Rows from block 2 of a small spectrogram diffusion model, named by matrix and row number. Rows with one number belong to one channel. Each number is 128 + 32 x the weight over its row's rms, rounded and kept within 0 to 255. All counts start at 0. Numbers have three digits each.
After each channel's rows are labels from the 100 clips, of 14848 (inputs lightly noised), where the channel reaches its highest value: "top examples" is what is common among them. Only what is clearly more common there than usual is listed. The data: simulated modem signals in the audio band. In brackets: how many of the 100, against the usual share in percent.
# convs0: first 3x3 conv (model.mid.0.convs.0.weight, 128x128x3x3, standardized in use, each kernel summed), inputs 0-127
# convs1: second 3x3 conv (model.mid.0.convs.1.weight, 128x128x3x3, standardized in use, transposed, each kernel summed), outputs 0-127

convs0.28:100159180100131130149089087185044036141150105093119132171117148104118135159154104111120070086122128105137100071163092130136124164141113131096089138161162159170116117127118143157139109098153170153081131152136159121144068155134109145158119161142140069135081113174097052097123154132156135115154150112134118102128091088140207171110144098161136152215155079135103113139203152103135183119109
convs1.28:147097092116123108087163109111133105156097143161155128133095110092149120106078182205158066147234156110126213148118146095141119076099126123134089144087110113108135108136152103141088183168134141092164078176051066089121128124136171146072151107158118148135131141109121200171129150075130103106095090104116148145146109186146153147102106106125109131172076186097129145135133095105113144114144
top examples: carrier: 4.5 to 5.5 kHz (76 vs 24.9); 800 baud (38 vs 17.5)

convs0.0:048149146135128095148163153121139139122206095132097112128161089116155101141048139153131132125075086143127048154196149176167134141104128141149093137136192162174102103101172082111136140116076097143124055109148111109122184170116142166153160067142116136079111143176126125167121101128111123121135170187112119085106156115142054156141109212150148159090125141143119111124089094097116113113146
convs1.0:126069120119053161113162112097099067142150118201191108120137134098130159146145102119059104127112136194109074091095112083114132095074135149161109134106093156117153145136126129105135095140151087162138096140191187231124137101060122144154106092097122122148091138133159138101116149166099182182138090085188166118125100108116130074131122118100182137090192117125137120123102157116110093129118
top examples: burst (92 vs 30.1); carrier: 1.5 to 2.5 kHz (63 vs 25.5)

convs0.44:110122145085136128130156148116142109136145101139194095172138222159127116119162091086143102116108133098107101126121092130185120159131106160188142137086045064143145097120065112134136101125138146131122168125202161179135142069229131115136187135138121127164130060153122147173099205128072131088122109119106139092143102086151107111108133113131145128175108120067114098140162141136089161099104
convs1.44:129078167191103095131166156142166190198142132105118153165078176150177082149135072184128138132107169129202120083122160107081114146136157125151161152159166106113119107052216163139123123146131142127178124094141081091122136141143128102098131116102144116115110188130087145171121160087137090076168150127145091147113166119161222156135106104142140148145091123171120154096138102092160110136150
top examples: carrier: 4.5 to 5.5 kHz (100 vs 24.9)

convs0.48:112098159122149177187128162178076081116133098107110076157156085126181096139131167148128106124169138114168110125189106152126117132112119113076130103152099114120178122149170178110065123192089113152094113071108087114111108130119137117098139121127121092214121134187089149075103086102155153133165191131106167146143093105055158079137127109129171120070109138180135165092206139128143133135136
convs1.48:105167154091159108149143098137092136104068125180142116093174117139205061124111108120120089123133203146093097174112158180091132174148106167122139132085156137170131133158087126159142107153107170098139148141162115143163134092148094145162097079110157166178128175119130129126112136157113104126124191153081147090084139076166079135168096147142076169219171167085118094150173168120129146144092
top examples: carrier: 4.5 to 5.5 kHz (79 vs 24.9); 800 baud (48 vs 17.5); chirp spread spectrum (28 vs 6.2)

convs0.78:134103162106100098121100151115096116136142154082109175128155135129140100129140114127103063140170122086145118158158103066131159062135159117112150143139110176160130156070121163119113145145114117167143109129068087073076120138164136104161036159133159137123123127152126093176128194111137200194176133170099138122156129132113114142101207056150127152165137122125065169149121063103157130149057
convs1.78:121159158134167141114138119123148151098159142104140054145145108151178080132178152117084145079112152155108126193139113117130166110151050124126135135140151161136150125142150153098170091168068094103136113128163128150135136084131117137167161086076145072132161122031152090098100107167141118112068130132142145163089130149126089089146088127142156179158168160087147098162178121033093096060107
top examples: carrier: 4.5 to 5.5 kHz (63 vs 24.9)

convs0.124:080127107070101122105095120189108102116098114091121174228145137115212176126071107129119088131097100129150082133111136109082160147113149167165131157120125177156145146180098095144132122166120099139155129188177164132166162158149121144177167146081125111169091112149146189158128158152125180185129099077070102098128140101082123143108121106136106091081095118118087136125119096159094130063098
convs1.124:155132154133153127134079176147142161141163162127110106108142084128097119112175084104133160142091129119097163119137166145118147114110068133093149096069092081078084121084044132137138123128078148146124147061096077105125126119096123116118089164180128152041175204179186125137128109148121136126132175141090140120055154079131101138120182127126149166110199105180194139110100133138147138127157
top examples: burst (99 vs 30.1); carrier: 1.5 to 2.5 kHz (66 vs 25.5); OFDM (33 vs 6.2); frequency hopping (27 vs 6.2)

convs0.94:132094074158116114116196118089176157155072145213145117072167166168129149111104152102117188140110134125094125136097131062133119114183118152142137161126121134027139146164123115078100097133122106112116120140179126105129128147150159134123173135169121149086140134057144134121149128129149142111040078123179093122115147128148110128148079197114089114075156149133149130101050150174148098151166
convs1.94:120068145090160151146116096085119134178023123119104113156130122129105076154176145135082164126109167182140161131158138126112157154124182160150143170073142123101161156169115104131099165130164125110136155165140131084222099133148072128130094168188142170094143099154088132139135105134138174164114163121144102133109154133092117087144161069110132129061134176126118101205089168110074169126131
top examples: burst (100 vs 30.1); OFDM (39 vs 6.2)

convs0.58:173087121166115134115157160146130102155153138131157125148076181119163149123095124144137181223147092148088162126109091158090094067126086126126119174133112138082131104147170112074114160178089095083123166129139106082069111128146094127123101115145147151134118100115141155117116137102083140073100161234133029127123194139139098092116154148095146143195160108114112132118138085180156125132155
convs1.58:145082184147198091126085111116120157119111118100147162129066135106102102170165122094151180042150112115108144156112132174118091192175156157160171164180098132146115135141111134159056148141171135168103140127119109141157154122103116084128204171115136165088168162099121151125141156148158059124128058100097167119142139098139150151113149079192105151087109164064139159168088125142152138116128
top examples: burst (80 vs 30.1); 800 baud (47 vs 17.5)

convs0.88:100152158093159131162082141107096115175093120107132134105148148116144164151098159139160107069137093085117128160144169109115101094133141133136092159132149177106138188136104113121206150077154171152120146112139147078128123139084099114162079182087118137106113159142161019183104113126152166150121108149137099119143119143163117133097063133164178172220095118132095087102168141064104159068100
convs1.88:151136098110127127070164128153109113073163126070041136146104103090147084080143139111131115166105084164145134114129085115134091049096176113118133102130111096169149095074123114138177168155143126095141109117011112057146168142157147158088121163166164098164118045148145173120125102096164170147122131124160118132162095157162119136162141108136094137130141154084133145158135152103186148157167
top examples: carrier: 4.5 to 5.5 kHz (65 vs 24.9)

convs0.60:156087101180090116113180167139117149116130108117127125138083068062117115117151143152129175198128113184122147159090124160024127064107115138139096104109116144124130143118126136105139171208109134097091131121138095080064125108075137150154167147134141158136158142089167125099087061175119118117138104194135120128082219126125099115086139140107139138145181131158192143133101098154139128144179
convs1.60:110117181144138164132107136149109091129181072098135124102157135154134140129072106146076117037113117089110148045065108106128092127111146086152152176140083117125132123150175126111120149092101108160168131139120144140156126191089107074157121105114134190101130106088083147145122067216156135182110144098120123090138102143162118156174114178124203167139088130108070129166082116132135182127113
top examples: burst (71 vs 30.1)